config = dict(
    dataset='larger renderings of crowded toy scenes',
    encoder_fused_qkv=False,
    encoder_qk_norm=True,
    decoder_widths=[64, 64, 128, 256],
    loss='l1',
    optimizer='soap',
    beta1=0.95,
)
Rows from block 5 of the decoder of a small model that predicts nearness at each pixel, named by matrix and row number. Each number is 500 + 50 x the weight over its row's rms, rounded and kept within 0 to 999. All counts start at 0. Numbers have three digits each.
Before each channel's rows are labels from the 100 images, of 14976, where the channel reaches its highest value: "responds to" is what is common among them; "peak on" is the class under the peak. Only what is clearly more common there than usual is listed. The data: larger renderings of crowded toy scenes.
# conv: 3x3 conv (decoder.decb.1.0.conv.weight, 64x64x3x3, each kernel summed), inputs 0-63

responds to: umbrella; table; mushroom; largest object: umbrella
peak on: umbrella; table
conv.30:491464453572461470484537447390504548540531444441462530470557481497549491458583510426596568521472452468506518436529484373417466470499460516562417459556541592493518506583545498519525457517440568

responds to: umbrella
peak on: umbrella
conv.57:407468428582394541473459552486435432577454442412480406497533500472539561561588449545567426548505479471507486504525548529580497437495450526492512549485480488544454552495446445535583463550507520

responds to: candle
peak on: candle
conv.35:300497516443525483503537545430447538510591477472518517510480469469423525526473505382560507538440516477484450442565476431451430495463492494521430405563542472549466496560550533506523511487456510

responds to: candle
peak on: candle
conv.12:355463471472547491560463431423456485477518538498565538525515585544442503500565493469513512527356480533532544531512438485451454492491426496502541483516549502508516437627530512578431501493479601

responds to: umbrella; tree; largest object: umbrella; mushroom
peak on: umbrella; tree
conv.40:633456455537487521502528518472527507523421443476461536527532451535551495512523520512468544502547543563450477479407557482575613441514527493605541600513495510575517472434502494440538394487568581

responds to: hammer
peak on: hammer
conv.34:533455484522582516471506488526466532400454425481469562550565557480469441488438506539434541477506500463519467555533523492492558498596468592634488563455521600568524455534491588535420463532486429

responds to: arch; umbrella; lamp; largest object: arch
peak on: umbrella; lamp
conv.63:425448495487481509477479459443454481475416460636424437528468490433469461511477493541447476476474492495543447443454635509447504485522530481520480460466442544523681545489464502532454481498508584

responds to: lamp; tree
peak on: lamp; tree
conv.10:414493462446442501495431429472456429513546461459495412461564505454537489518541471423416485472467530372470505505571515567441441614518442525494497584452569510559466447523470532534512414545501506

responds to: barrel; trophy
peak on: barrel
conv.14:428535465522479525516425505502452385599477439413560454492570536490502524547549443463578501532544444440527468537518518561522581509550481530462501597454513511620469489533416442560508428536526521

responds to: lamp; tree; largest object: lamp
peak on: lamp
conv.13:577526484500598538471514412459558570502416496578521571440420463470534530498552584525516439518553448469549449522436523505489507551460486443583591553474473511509588490574520554529445426424497515

responds to: umbrella; lamp
peak on: umbrella; lamp
conv.59:483516524492518490510477505461525500443489400467539470582407423586469439462517465470522560480524461620499425559408554436495629536579547553520440472486462451487578483446511501565481488447467494

responds to: pine; barrel
peak on: pine
conv.2:457504520515430462509454559495470492590555501414527471530610510487476544472445429434623509460381455585486514487510463479545537465491477540521412432580619531511449471489485517500501426514534516

responds to: tree
peak on: tree
conv.21:470505473553471577407443571525450479542451500557408490440462494404536476575509463522519420553560540417520425432504570521548473500491543563530471480509390533539484560529494536424573531420509476

responds to: tree; lamp
peak on: lamp
conv.9:468434452433522506518516458380473564416542525572444484569608469430521470454472536436533412498506501426467501482480499535485480512406499447528432500511555521518574381513480553516540453408474483

responds to: arch; umbrella
peak on: arch
conv.17:411484485537462434417484466414484439452475397446538435493563489458514546575546580475496498517496577388485524464547514548447420505554442512527504544502463498500542507604428472497578449545439537

responds to: bottle; largest object: bottle
peak on: bottle
conv.60:477602551434448501515425470508470510552578508467541562561495575534510462479572449403486544456475473487501437538481453464382553466546474545509482409553524474461458517508525549599509521439395436

responds to: pine
peak on: pine
conv.36:546539511581490461459511445522518459553495448367521564488595534516532539549493556461517542502524503518479541507599461463533488412585523548466488614548488565467425505417480489433603553540467497

responds to: tree; umbrella
peak on: tree; umbrella
conv.32:548543487497469459453485521480487503520481479495465481440509418401405578476419513486548557576515467562466436590411495415507553513433488508606447526571460480594538429534449558472485486547554519

responds to: lamp; largest object: lamp; tree
peak on: lamp; tree
conv.42:439494456546558560553434552547479567463491519606411512477414480412491420515552530563513467470482515446512405506482562561497510525564484493611503556446510507486585505553471582481502421461459447

responds to: umbrella; candle; mushroom; largest object: mushroom
peak on: umbrella
conv.37:446542524494514554525466443540487514535500441543483557569545621440556512492516501511565521528429476566448520452422560504496436416460552487624434520543526497527485438587520572468481388497554455